A small image-text matching model, trained from scratch.
Model: 15.4M parameters, encoder layers 8, fusion encoder width 256, fusion encoder activation relu.
Rows from block 5 of the fusion encoder of a small image-text matching model, named by matrix and row number. Rows with one number belong to one neuron. Each number is 128 + 24 x the weight over its row's rms, rounded and kept within 0 to 255. All counts start at 0. Numbers have three digits each.
After each neuron's rows are labels from the 100 texts, of 14976, where the neuron reaches its highest value: "tokens" is the input token at the peak. Only what is clearly more common there than usual is listed. The data: simulated stained blood smears. In brackets: how many of the 100.
# fc1: MLP up (fusion_encoder.blocks.5.mlp.fc1.weight, 1024x256), inputs 0-127
# fc2: MLP down (fusion_encoder.blocks.5.mlp.fc2.weight, 256x1024, transposed), outputs 0-127

fc1.328:117135126116101113084093122205131091151137093126136151125105151156092173138139132129135151149122106140134151154163125100143111145126151168102111116149119087124118126138157118133175122132149097124148096116142146108157108126105104148116126120164123121103137138138090100180100129127141133129172133103098128125110117141117143130127081156104102070145132095107150106172135144151148150096089
fc2.328:125085127131140123160172119107119178134114152138137094142155101114151110121138124143145124109146134102168153094122098160158138141150125088155124120126118150091161112140113099132103110130115132117080146120115126121083149128122123116166153124153115114152104117134168101101146107109130109146119182154156094109130125116155134123151115112131135167117117144155077187093156135091103079115136
tokens: "ovals" (64); "grains" (35)

fc1.589:137183106112166094136080178124152126128122121118114097128145130103122128131142113134147161120167111088136136162127146174168146105106088129079120125165120125145126144155125128125159097137118121117113115136159107160129148119129141094130093099120121082118092131091109135110123104095158148143109119113142100132148146115140116175101137121156117140129114105132133105106119109151108156162176
fc2.589:128101148151127181106155125102140083170162168129135134125118116142098147121108096127108129140154091154106158127152131126099117135138135098040136110152133120128150120162137118141123102152135143114131117137093086123085112168152109090083111107090152177134156122131143106143098196161118129131121127139077102131129096151152124126131090153152112097104123132084138178138126129144143112089149
tokens: "ovals" (26)

fc1.351:160157135114163142150129112107144098150154146109154128104149132130153160109147185133092166122115090119086109126107150133138104150116136173085102145146141129119172111143111101184227096123116117142137144086129118150136120118101109102108138137156154153124112145144142124119161116153122125154194145140123110089142137086137094141106172116133107158120127144107102079143109130152120142110146
fc2.351:120162124145149102142140128102126097088168159133129100135130134121113144157125081133149114111162154116155115131160144132092114142143122108139154147080127149158130147104115162134121182116184108106116098109124125093158127152128117130142087125134115093120119156108129145094120076161090150126087129096114113120097108104098129127164114166096209114153155087128149170135100151172121109141144
tokens: "<end>" (100)

fc1.459:152114163166141111098173135129099120147147087171102158131131152111143109123132127103176163148162086145155104136119139162116115151130162136151125105162146092132128144163183093107078113128146109116096149139160093136156155171105129146135106096134110113145129165159104143148141109115128142159156113153138070119081161186121114133127117093105098162098110088146137098097127164102120108141124
fc2.459:093147114113141127122091125164146166148089189126103111098126132164121137094108120129105113082113146137128187128117195087149156145112115110097122142099150130129139138096134158127144148145138084141179105100091153133130090099125128124108132144141153130109153133085177157113081157135149133120145114093087129141151093113100194117150120193101118108145106134103133162139136057149120098166111
tokens: "spheres" (14); "cells" (10)

fc1.581:163166145139159134112137152144100103115152134134155152134112148058172149136130089118134133133129182100148076155189160147122110134123116141124113094131139124161158099151170124106166140144163125102150115108154119139086145130163128099128122109108126091110084153115145104120114115137126113165147112137142098088151121151115130118126120141120064128109132114156168121106087155148119123154136
fc2.581:090145103131105157117133085115125156170102121121147138107146138128149135118163110131162118128110112101119170131119114133132102160131114125057136109121106157113088130109129114133124144182134116127082145180129127121146126125122133111110133143158138162142121141139132147124126141118132142097143126109141172187127098122102097164126127083153162130150129126116121147165168124132117188161171
tokens: "kidney" (63); "shaped" (22); "lobed" (8)

fc1.101:157140121178149061103098131107104115149111120086148097111108121173133115115134116087096117143095138148110147173147107118124121128098109153161124124150090128101112158133111145145124120131132135160130157136167125140158168132119108110118100086092118132129164097112113098127124128136104159092148160153057126114148137161135128119147160154123170145155168132145132143041082137114097160115125
fc2.101:157123129127118181148152138112160129107127140132127124121142138098144130132152117145105203109105123147110121112148136117149137133142115073116118150085165132097154160134087101144155109138127104118100111085118112122089137117127152161121171139157114142131128168158161090122121123157140122140114120095181100132078134090121159159131115134116120079144126161145077123218165137155173058157116
tokens: "<end>" (65); "a" (33)

fc1.610:156117141153106083108128118112135139127113128171094140102129151138133157124099150149131157144140124151090133143159151120098109122173128137152100125104143161103107147141147116114094104156136127140121142128150137129160154150118107178109107139130184127134127112127075171146095128122146202153124110073131129146137146151123122142124112152125149120115113188135089153167140118098122094114158
fc2.610:147151121143142115166110186119103124137146183133138145120110106125106105117151127164141121115149117120142108100117110122146099124117167085100184096125148132112152097164112127162118077128090126142115075144122123104105112112099109112141128123146105163138186135156142143120199136121091146097133138172134107082151115117173153155120120158135136133166089124151119138135148144107112129096189
tokens: "<end>" (62); "crescents" (28)

fc1.434:108165100104154167129133155098147105155136128164110115136124112132127135160097140139104117103154108172144087112166170122184142119105165100086114148177112080132147072131088145118113142136131143105120125130118122101080192120119116128106159124157150107131119169132047110094108100157140115117137161124124146124114127130137125132123132084106160138144153137134094138137110138115153129089095
fc2.434:102107164175151101125125084120155119172123123097135135113158127146101135097134088141138168150145159093131149128102145124142142128145064160120112123122152149130139146153145080170143076133150133173096095115152166147142101177130100088122135163111125163133136112136186125134101141117136137138135142152111112125121124157060139153146109133157115112113112100126125167125108105174120119151164
tokens: "a" (44); "and" (30); "large" (26)

fc1.689:157150131142111142114153110083108159142115103141120179132160155117178124129122139093098106127185133100121131162139120156110215114112121158138095088138128123134118103133126124099133143133120147129117121134102133124189138091128156108150171158127118120122136120140163108139121168138153087108098135120162147160121154142114154099097136118121099154108151107147154105095137130133141167120118
fc2.689:098114094122107138145117073131147125118132140101146135125153120143121115096130110071169092141107125117128139130148136168138058167144123128127144159124120126153102097182123113118124103164149103115107144169136118131070148159123091116105123146144138116130149136144116125100195132110084130139102113129113147162146113156123115132121122076142146116103149108129143183154093124114125127150156
tokens: "dark" (72)

fc1.665:143149114127098099154081136118119104155136110101133145127120151138161141106154174141109139148126173137120122120125145166138105146094115130104126112140107147113130197153090142128108130072153110076106123122078123124110085164171119118132152126127137128134142086101099121118148150133085123116138111099106125127162107142164141128140108126139119133113131120092091117126140137160105081116115
fc2.665:116084157149160126094116125102138171094132131149137140126150101106122102129113108169159113134136090127098103164145144114088151125144119147138144155129154114174148055127135162118114125162093129115163135146137104162086169132119128153142082123111139131100133147139165118140152106092140115170173119148114142096097144110140081118097139130105137143150109128132150094137121182131132147073156
tokens: "dark" (24); "shaped" (15); "lobed" (13)

fc1.400:132138161107151141130087119105134152122085093151144119138097130147120124109090112113139118150103148111124141153118148115153136138127121124112128139137150141104144116127067115119120125131147127122116140095170083154094155147156074112133124175124064169156141096079053082124129096104169078165158131137096154121154131142162068173132174142111138134145112095128127114114108159142133136101148
fc2.400:121161129159101112136124137159165131135156132089102123078126109098155140159139148195139161103142148169116117122158122140102119157075160117137123081084125108130121114129134123136092119133100132153129128155086135155146143143157130092171138074127144111099164145144162113151129103166161134089115120145136114162127112107040151133124075132112111114119125166134127099173102120110176091134083
tokens: "spheres" (54); "a" (26); "cells" (8)

fc1.599:151101103132161108115101145141143128103128121142148165128142147127112126112155161137155135127104148136093122167096129116122131120137140187119133143135114109143151154105167182121087150139126114154154150123141152162157118134134139130109127132096140146115149142146099164137136158127111177112119133110137139129171175116167121110114132164107127165124107102111152099145115113150147146131093
fc2.599:145166122159135175158095083099160114130118127097142147084100142082169129146101100099105098116156113106149179133181142169185133119145115106123132107160129118084163113133078149132136130115145143147094114127120124110116129140113106164118155144153126084111143121120157099091101143164129115156138087151127106065108137140137141138125133106178146137150114169118116149148139151160110077112142
tokens: "<end>" (50); "-" (7)

fc1.651:115145180095118110154120112118108108102152105117160106141117117119175110119143136107106151145122135121119108106098124146123116059145091100157115134100105143120098144169079134137117110123131132151132103159136162121134109110101107168140124121151158141112169129109148134123093144096098086092111131126050129126124119159128164121175123150111124135094103120104136108151126122132167127070107
fc2.651:151103096141088137147127158127146165138126134187151126093094160119057144141115122128139086097127127121138112132132109130120142169164185141140152157144146132121145095098154169112131112142077141104138173110133117156151147128098135094126131136150110091154136157131113136127143165146156134167171097127162132118089171109109131151126119123160167115166141100172174136107131122110146085149147
tokens: "and" (44); "<end>" (34)

fc1.234:099171157104143128146124159123145120092126154133109139172114117145066134120101105099107115073095134142130151160109092100111143134117119124121158109108125153141149099097121142125128135124123145138115108112167117130171150101122118181115132157092125149107152160149188098127140109125123136087178136148077134130104137100101111164089138086102168129176131116138138150116125148147134130131149
fc2.234:115148099161091129121091090139155110147127132141158162117112142140141122133142140124108107154126153134091068143123134154154112140125126089175083150131115161116116157129106132152125118126146125116143151109115169129101115142091136110127156123160148111130146101158092176152123081161133135141093107125162164112120120130135167087166094117124128151086160148138135122117090108107167132155091
tokens: "a" (63); "large" (35)

fc1.557:102097090165098155099146099129109142103100096122139129118132166133110120096119128121139125122136085140102176129125154116130156122105122150125155130115106170153102166092143117116143134110120127173119152127102157193138074070140170125141087135107132135103090177123134142132141129160091117081170120120146129149157142106066124107148120119143117117087150113161115163126142102143164155146083
fc2.557:126151136131116089120150104114127140145159114149100125097117117127136169117170111157113112146148125110170110102109112137135116133084106129135173150132189146132103087125135096120132120116157098085105142108150098120142158140113133107122132174139149116102147117113146142169108129160131141168126122142127061098144136162168180122120134151134125145153134158094124143132138124094121110150152
tokens: "dark" (69); "grains" (19)

fc1.703:131131132133162113121111144097104114148121131143151156146155087130097107125181108114150095106139126134106120089152112141111080106112155138173124099118142119125100117133138098111116151133126085116134114202144165182114132147128134117131101155164134156125136149114123110062135133116131110100095135159079133162157142160209140107133155149066115095123145128170140110084132141110137117101113
fc2.703:117151110118099133115135101137147120114121117120103108079105128152183131117126158121144175112115097107134165104141147132154171119133105105100119182146134137127136144126102169151164135102148149146145122080119085121169147119170155121097120110115159098070108129133123132144097159147134146161134068140103115122104123104102170112122134155169099142104115137103132130166141125117102105152157
tokens: "spheres" (47); "small" (21); "round" (9)

fc1.486:094144169106146114104139173129142110121147123154169111152100129155101149142120147136067112114142136132139114096115129175143105119115094129120095102124104126132109089140157127120133153135141167199072125137141122130157122109155139115133155134145193149109145138126155132149102138126112094147080112162123069093111140122150160107114143082089136154103126127120135110118123167100103168145160
fc2.486:138130116096102106179087098146138136173127133128152164125131144106090119143122128037126141122065133156112108186140131091144148148140154119161120119171166095161123143116116122094100129141129130141150098127104084145111126158103163126136124147129110116133161149141146131060150113100146115158130093103092126145141112111087163102142166123197144127112165117127115143145121121157108064169128
tokens: "dark" (65); "band" (22)

fc1.211:143142131097088135117130086156089133133139143101135145107157116151130103128122134151153191120142132133176128134145149140095132143173105087088141088145129150137126135136145161117130112146086140163153128127165096117124141120118115096168156093118136151160156142142178105107129103132125152148143129116150139152109131122105159106100090089095169126132151156130149156129110107131129140088127
fc2.211:127142083145147162142128161100111146113138139128138124169153121123162122123126125108132101126139104133096092146088068144139094104100144152094142169095100137121113147090118091132133151128120150104133110099102148125095111082153109142101138144165114125157129151115088173109121102110117119129098116139131142139160143105157100115145177130145157149133124151106114109139137150114162138145114
tokens: "a" (81)

fc1.541:170180178112094131132149165133137085153101127130168129138121102135096121121110106111119142126118110108151106139163113121108148152126160173120144084112103164128133104166110138126101103127116105156139124139149155125165199103105154144125122142115095114115134143093186115189120098106106173128142155149134108118099105099155092086089104118125172157167122119136127123105117136142093158119132
fc2.541:141141101137130143126140083117168122103164102135123152091148132105172117135160138172133120149121142140123126122091140132123139112127099100123138144113148151130127165119097113119159163135118174116113156093140117124095100098131118121108165149182124117168121126135075152173139074141145076130151118072172169129112115130135137136169115131160117064126141138105102137159117145105158149163127
tokens: "a" (79); "spheres" (18)

fc1.115:141127147122136117148138135102119141073104135137117116173133102104099167120156154121121146138056128112133145125077162121114142178141127081114148119140089173125109121107126124094138100122133119145141109109143171139184134141140132131125087158118164101122141116081111101140104158151120137113174099162117132122102104110155133177103177136138144165164158106116129153129165094135134131113102
fc2.115:106137126122092128136105128126160108113138173143110089126079092118192117136130103137117125160127168153153128180139132145113105075113146155184138125119120122136132204162158119111128070111122096127128152133137109107118143159105109115118149104145086124133127111171149156126119106138146149108132131130135140150120140109149093130098073133148141130128130100133160104100125112100110103172149
tokens: "kidney" (61); "<end>" (21); "shaped" (8)

fc1.16:141092131150087140098115122143140143136154145180147105162171097135094109148106114152097138115145161100131116142099127107098177112140109131130093117140089128123152128085156127119079194127157133154114134157112098150160097148079148162136087112067137133148164088126121118105119122146135112114113145132130124131091102114088106133145124158164174171110132102103115153157116138145129112130126
fc2.16:125167106141128130151118145138142117112138148130135117148123136145072115125143137161143102125140118110177156128101127148149135166124151130163148147106147096126117083140107119168148098147111131136135148127089151118059102087089085130115168119151161115159117106129096142162122114136120143148113098112125058141140151151129143118140117127147106097130141109153146136129133075128138070115115
tokens: "<end>" (30); "and" (19); "grains" (18); "with" (16)

fc1.422:098149112176092113143106137150083107129084130100144110113125082169122144124101165109174160122125143121092149119165155081173127122131150113123144102136151143141100129106149182123079151131109093147158158171124129134116149132104107118136109118111133138113150156117127112150142069145141095107149149110129123114171184140169153149121114147122144136108123099088138140159155174128146162079120
fc2.422:155097100118166129109170083121116154133149115135135126101097144102162105129136069140106153116134132105165141119083083121164146116131112137112148144123129118084153140166108082158159124129151185126140162104116115089091142134120122102114102106142123076176124101140173152099101137165125144145155164166116146113125109150050082143159108123166146113140137110149115131149131121141103092135089
tokens: "-" (57); "and" (24)

fc1.77:087119163113133104136126136138105173128115089127196131112105088130131123139162138072112155115124156114179115097136096097115167109070106120092094129156105127134061104101114145117140107156124133130170108118101143103106160087169129159124121112125118087102101111086134098187099150136154171160109113110128149169115139123142133176132143138090128146132141114138112120148160070135089126121150
fc2.77:170067129132127130138145136095144121153155154140057158133141141122106140121101120159170125136123126145102129164105151146131070142130179113145146135131150132151179174118116066169129136120116117134096131109143100147101163142094129070168146125153102151148166123174126137140150108073117095090137156164147096097122118111137117119132094128158171157146115155122123119125124150114166120110138
tokens: "<end>" (28); "a" (28); "and" (22); "large" (17)

fc1.750:126178119138161107129144167122159155112131119114113116064100130120120168102107117132108108134166094123129149109167151095145157153135108127097119149135121151141127137099130146146158142095133122130159108090105142106103133147133125134112112161146082108095139162100159149117084138123113183147112140106101115150097101162127083152129078169150153104127113182104129115118150117157151103114152
fc2.750:125079167143131133160135104122114087186142182131113153168136099113133118136145145162123120101156156145111118108112121160140112114111158112091102106130111119150127127161112090137134096150113155121059127152157158109124119131131146104128169129138119157147110104182103120164151135145146074103149136182150125076149142110136166153126131108101127134132138115140074160083117152113115142141180
tokens: "and" (89)

fc1.275:169166106135166133113095149147148113139132073148133131113117127125131143128206065140127113115123147139109092116125161129141101112141153081046163120131126134141116136145167100101098119136155136119123156116170102124147182159088155099132144131154112101146146123145091079112138086155146154105150127144179152127163151129111156105111110103143153089153109095136133134118115167101119136154113
fc2.275:098143127146131133104146097114130144138144153086131158124182084179112098126096129121116151124128111131152149139104132099113139126132125166088097151131140142090175117107141124118162115119149112143154098155067113138085114098155110110139112110090166175132109116096170108123106143134111128173112119132083103151090102082120104146141163161131105131096141142121126131156131075144135125102185
tokens: "a" (19)

fc1.455:158110134130124167141168141158132153115098172149144119137123133107151127141129112092127125146111144091121118153130087136108119116096143152130087161107100149136131110171130152118111104119145147147112118124149126150114141127157112137140151139121113136110101179106156090149095117107113137080103102135137107137079165162094189152101074114124151126174137161105116163105164122145141108086091
fc2.455:164125117139113159133119124126122115113159096131129149128107155110146113146164172130134120102145142138141126106107124142141101103173119114125145149129153128132130164072128110146163155109104131107165110132087160101128129113109130101118155147121141129134174110147058136143111136165128123169151141132113157115164092081106110132123156147128128139088111119107116060118080121132174129150134
tokens: "a" (94)

fc1.296:121125170132119110125150099146144125120127148095156085107109121136180141069101146141121115161139163172137126139137134125117136135104123092184114150149128129103151117138113142155135103137151143123101111115116148153126100117158124123117145113132176110101150093156133097117121140132122089148046129156135115100123112107140161135119122153145092122122154167105136092163187135144104085131169
fc2.296:090115145110131112163115132151110139150128151137165158130141146087098116137148134118158120101085099145116131124142137102119068152130148152093107109123109103130110095122125183107101109131130083110133158163182125154129140145086147132124122118141095153168116172159166132126142116124148136134155127142125143135117144130099069099112101081159199144140119134153165147109108145115118157132120
tokens: "kidney" (54); "shaped" (32)

fc1.88:136150106111102133152141103104116156157102132108136150138165090142148099120152143115112116144140105179148118158082100153134094151097091160108161114146111182133121167117115103107133117111090098080114152149112118118159088111106148158141163180126148114137141109077129143123125131141108173139119097092148069168117113126120105173139162121137104125118148121111116119105124136106102146140162
fc2.88:148119170160146143114130142116130059109152112133099108155150111136114148130086116148120115116121118108105104112141149093129174115163115120107120165132192096164149133143151164144112158108121149134115091094121125131109161139177144095112089114148120147072116161159124096102128128125168118106139166166107145087113129107158150110102120145117169125108124127085143122120096123145099108143142
tokens: "spheres" (25); "a" (21); "spiky" (12); "shaped" (10)

fc1.165:104138123138144129108150065130138100162134139121171129133131134126175131144133127105127170112151105106128130122122173150112139107121112145111117177115170135141140092120125138083147095159134156140124080154120158151137092175137098089122120147142140121136173128159114097145138117172113085157105116119136089126100154098110196149105122132085134123137118173106125108111154171107174115112118
fc2.165:112132107129126112131120119153097125142110109153160139149118096146152116098138109095148110111105118130097108156129149123118089164088122128181100114155158139113066166124087127105122143125147098164134156086149111127113129128140131133118117129123160148154064128124167164078128142080123140148059104147111189144136165104092118106154148064138136133092111100120162139149073105113116146153160
tokens: "large" (73); "two" (22)

fc1.285:131127120141119112147111120140104118126119127148134166108124118077144126130137143146150124141127130135159127102133138164118095122147165128082088112101117141145090129183153117119148114127148086058131161133107102168104129170089151134146144111136141133111166132129138167144109106148112127128114133153120087148173082104121144141091109082125101135145136135109138103145123123124095136108146
fc2.285:141143149126135130127146136080137089088102135132108104146137097160099103123122118160143125132117119115125122116112127109110155152098104141171160116148148101176179134130166120128127157135101141173165082118115123120114102103163111126080113121105135147129134119080113146133158095089106099125165099135139151112113130121148123164133145163152115086151125114109125155136132159142121138116168
tokens: "<end>" (30); "dark" (17)

fc1.484:108141114170126129118156136123089082121144113149098105096143117142121112079160150134157146150122135154164150110083170129101124120163150189120168154137097153095125159116108146118125112176131104115115142106094081116151129126123147143173130136135146109132094120122157113110131140137113099132145124132113109074096120119118118143095153095201138148139153057116137087105153095171114126186113
fc2.484:135133118083099165156123112139097141136165134147146087104143126101114121108159175096132077132124156148108106103127143110082120103133096139136165176131136131102126139076163159137175128110089100107140140074100111152162143126141114155160080101136155127104148159107118125125134149159136147112126137096142146124106099067154104088091107146137124188138147091145169116125176129115138106136129
tokens: "-" (70); "<end>" (29)

fc1.294:111156121094138140127093125112125154114122148138075127182157114080125133123116080177155157107145137123118151098084153126128111119189130105103142112093083112126120130109149143122145140113156134104115143129131130181116150102137151097110100147135130145103141125123099111125132099090156106142148106095134108128124175129094119181093123125152147097154118116104123130111133124188153107106144
fc2.294:120145121180131122109127124115132084101149107130187135055080119164114139107114150102111097164123120140132080159151140142119128140113116147122111106150156123170125101131125122140115128112110135158168145136117157146130089167107095125108091117123148109132136164099107177107112125172092142168106130131110175129162101114152103125138145097090122130103131105135114145095130110087135170114154
tokens: "and" (22); "shaped" (21); "lobed" (19); "only" (19)

fc1.346:141160155152138131110141137140117098135179146139142131123122101085149121114145093070169108135122137130155087176128120157069124146108136123098082098134112176164137116130189144125111136146090131147164174120114152127134137112129120141115095123135123140127163145124145142161140122063163156119147120173149093119127113158153160139122066127115086146138125133160161178079100116150143141135114
fc2.346:144155124091106169129127072140123175121100123106115137154152113150135153151108150160103118129144107109097183076164112114145106115109127144091205158127111122106069140137114115091154143113155089118113091168168093088099118107147124079132154153154154089151114127120134143110096140139129097139131114105101157144134112104107138130120146125151182137157092146115139074197148121119148152126187
tokens: "a" (32); "large" (20); "shaped" (13)

fc1.358:140125126164149101119119125089132119120115145172124123128155100129121117154167094093152122098128126151135136103087151123143118121160130119085132174147072101113167087119114117122137096060120121121138078140145117153094083129156167086129129141139084116136162154136143114107142102105168108159125117108117120133159153119108137141129143114147156138172128119155148155085107184137136100149209
fc2.358:145098139119152122136144149120136127162132125098142086130105111154128161112085138130123117140129123121116113136188118102118122118102132167062101124137141137148088185121086122169134109179104151130115146151172145115106136135117115121111144134134158152152129122150138141145093163156109145116141133128122146125101135139150119135093157135096123099132144143126103132150108071137131146096160
tokens: "and" (60); "a" (39)

fc1.386:099126118114103114106111151079135133115136121101127098120171107128149100149154111108120135145120104098135161106134133114157112081064128130123110119149170162136121112139186101132139141134124167114109108130142103155170129093156179132108122138147136101196126143065113152114105129102142122134143106133125155120167171131158126085111158179091125085141132116120100135118146118124150123107115
fc2.386:135175148106143169110149153151112139123145149139105155137153114140164117106144183134117147103122121139150145083165080151074141132130137128132146138092116110100124175129104131092143128132119101134138155084116128109152133150128103117155160108111149152071169161163114139107104144138100145145121171125139109147119059111097160130142094127130119144120105125121124120124115110153108109106145
tokens: "spheres" (51); "a" (22)

fc1.20:142134112126124134124134120121174116125142101110132122110123119139130105166158149123154128074110141152073139107156103135150162085084104150068111149111112178183113150092130119103156150155115120139129125152110129119145142150093154140145088102133135089090093098166114115115128122142172106095107130148125101149141161155145133096135133134134111129099111087084153114113122166094115158161147
fc2.20:141122105100136147102101129090152150130142127150127120160072105180123178129117141136144147151122071092153124138104115118134106135098140145139136180139153122137121156133144146126141136143112143147125135122123104121105165115095163119115110148111123131130175065132108095146101148126112136120155122115102082120121140130139118176129130175128164161163138124113147189155115108119136132124169
tokens: "dark" (25); "grains" (12); "with" (7)

fc1.425:145110129121120116166137092185159101129069092136111116108131149100146129154138150113156146099159141118136093114096142130154130090076132138133148129097123117142120146114113133121124122122129106129133135148141158130098146153123180112127146150110113131122173080150125083107086112093188155114158160090145130133143113123112160136131135124109096114095092171148094101163139070131143098094100
fc2.425:106114131133153093096116157120126147171145114155128144111122138131135114111118088121107114129124143141127148112156157133103110155153126085134087106142120119115180133155110090159123128137145167162099140122121115135184131146117077142166143135147104105091102170102128123133117101110112096166106126170100123136088144159158078145139137135153142138173147107144152185126179137103118128116129
tokens: "dark" (44)

fc1.402:102162122139125164113124087142101140142192103110165139076130112097151156142134155179126142132128129100135130165109155152125091129129134114175160130055177123120137115133113130117143142106065139130127110122136182125121130136180115131137122077156141140149156125145123174118129129102101067153104150119145122127107131100133111089155165132152108106103129165125121128143184114158168123137128
fc2.402:112112158116138110169142103146140122120114133140142119147142139112118099119126138088190134114104166161140151100188154120094115140104170108125066088169122153116109110142186119118114099130141102096138182133149118163135117116119134135125100146122144109134107146135131144102149142117133132140113103136150125091130163092083130106112135136117168126132121109140123172126119136118115132102130
tokens: "cell" (33); "dark" (28); "," (24); "band" (7)

fc1.49:090099128128171139110115182129127123123088118121144149157092142072111161108122115141202106143100135133095124134096134143104135133150089128146141113132138164095109162126108169135108104174125123101154146109098114169175136120121120137159121119122152102122119118115147061158129161119097131143171116121130137085112124090127124141093160162159105184101108099151123111129124125161143123149119
fc2.49:170139123118115130185121099088121108121161141149117156168113099134163139126131137060151120153113139149137124132169160160113129104164130134136145148107088139126124166136120147111152138099111139139095153136128138109150108133149136134120105145152146139150152133130119112115122135154116122130147124123174104103091094140132126128117103134145174133159187107148150120104113130155143069117139
tokens: "-" (53); "<end>" (47)

fc1.92:158156102093181100113134143173148131161117140140155125135110130129076159148141112106121130122152149171113146145171157093112143128132174100074133120138143143122079166120097124150095146163148086104137119106167158128133114132126170077122114106105175101111124159070130111152092097142136182132112101099114134140139103141132083139117122109137161116142139095110146120113169110105118108125093
fc2.92:095128164160110131124127122063091135161124120114089117140168121133132109082122111125154137140117147126143138108102128122154138140135106159075137126137124116135160096129139118177166101107112151129071136146103114128109140131096124095127105149134107139152084091171147118113134135124155075143117144183130111102130090114151159120167115127146106137094121162154105167116145122124133125115164
tokens: "and" (60); "," (22)

fc1.518:067163116167126105155130107098086166143169133088139117090140154119171115150105146148092138079120086141117143117155127179138138096138148141120101130133148119146103126131129117131167149111104126125067149135142138152084132112131130138114139096106098099121151154137154111136159117186111081123113136135146090066143127114135147127109122183103114135134141169137114165135166144130109126105126
fc2.518:153146152087116140107137123143155087163121120117119144152086119091134087109173138119122168145132130127129127124123134091101118153068113111117146161103098137127145136089151150105110109146130139140175096139121111129191152133143118097136094140137179144114174125129152153119134121088103156134091135149087156170131118119124098117107153080144170124129113127138129119119104090157158107128151
tokens: "large" (60); "grains" (29); "two" (11)

fc1.21:130124100153123135112166132128098102111118104142163142130139125121113118137136042103129121133163161143119160158134127155108130133116120089098136064135090151104153095134123108109080120075161188163155157136141139137120157178075130134147136122142126132140118145129138103115104127117109146124158165131145145120132052150135141112112104097154132102115137132157117124091118137157125135146137
fc2.21:131165155108112136093074108132119199127192131124099152158178105173139121098163132141093129128095127115139106095101142114118111133155129188103131161113158131086102140111140154157163140185153085120124104121095124145130114067155114089146110122136137107123089139084124109130110125142123135156109097155114120146104144119131118129152164099117106145130119130109168138151115118120135119105182
tokens: "and" (49)

fc1.118:108095153175094147111130145173112063142124093107167135091122126152131080066169118133125127083173145107144154168116119122134120104135147114123092134095149080132117148140130147111122156091121124116112113103101159148141120125131168160106136076125132163150134172111111136126180143123112145160102122145133127143163103140104169114165127139163098109088162130125112109112141148122136103117147
fc2.118:145129112117122133149128076100132190116096133143089089152129115135122165118136101108145141146117128149123130082110145127125093138097129133106133133147100131172095093120158124127138152151110109118125134165160070119158130162110106140149112140138121137112105110161124096134107160107135157151108145155120103096121143140157135145106107095118149122176045137102143119116152113183123140155149
tokens: "large" (100)

fc1.89:140110155090143127123094132138128112118122144154136119118104153130147139129120157131153132169133127125107131156162155124135125156072123155144095141145140115117160153150105165126124109094129068126141107112093134145116162119147109152167128168130133147126148141152075115086152161084116114132130104080165121117135161125126106137141124166056132144153101145116101131121131140111155103105081
fc2.89:099131111160127102137108118115145116105137111121159106059117146184083139127128141120124133103098120136159141129128127128141139111130106124144109124100129118155121152112114121119114115135138146110118082100172118156126124111066135108087140128111111108126105084166143106127111113174113156105112171127123125123127130167093091086135147105145157099155126146172137128189118141151129123095162
tokens: "and" (88)

fc1.454:106146146200123161105054126110109112126122140136119134145140137115149138099138117128152153109099093142152157115138099108157081145100101145128118120150149086148147158164116138148111087127131113158098071119156085131123171147152149126104153145137109129120146118161157132130111148133115163193110157100119096107105161176080113148129128127147126090162061136128132150115105125154157135111114
fc2.454:153119115145119077156171107125128135158165108130172089145115126150118108179135150146132112163109120126100117177159148088144146118120145097135112149110144164148108088121129139136152078128125120093118130115089127128103165129094109140134149123132125128109138151164097109136125108142115170103143151117123129132105097088136181110127097128085154118122157127140073143145101157143118088075154
tokens: "large" (91)

fc1.58:142140109139122115174125168133115170091144126150155101165086149090105081118115136135136149157155088115136146115122107140099098118155153129166124118138126102160124117152111110131118120140121165138143138121090154119190162149161113128136137178102110147127131119166165124111112151079071134144092120077161119159150137084117129134133108129119132127101084106151128114119134100109141164122091
fc2.58:142137130150124121132127103118133151084090121113095147091142132143139144114116191084103130107096122136133120129119150116145139116148136093112145107143138140071116152141115123084095171135134106118115116092159111173133100127119166135142125122130147121097151122131104164154148115154155118148155100170091096118114118136107145120156149159119141129123145111094163113150148121114081119123138
tokens: "spheres" (66)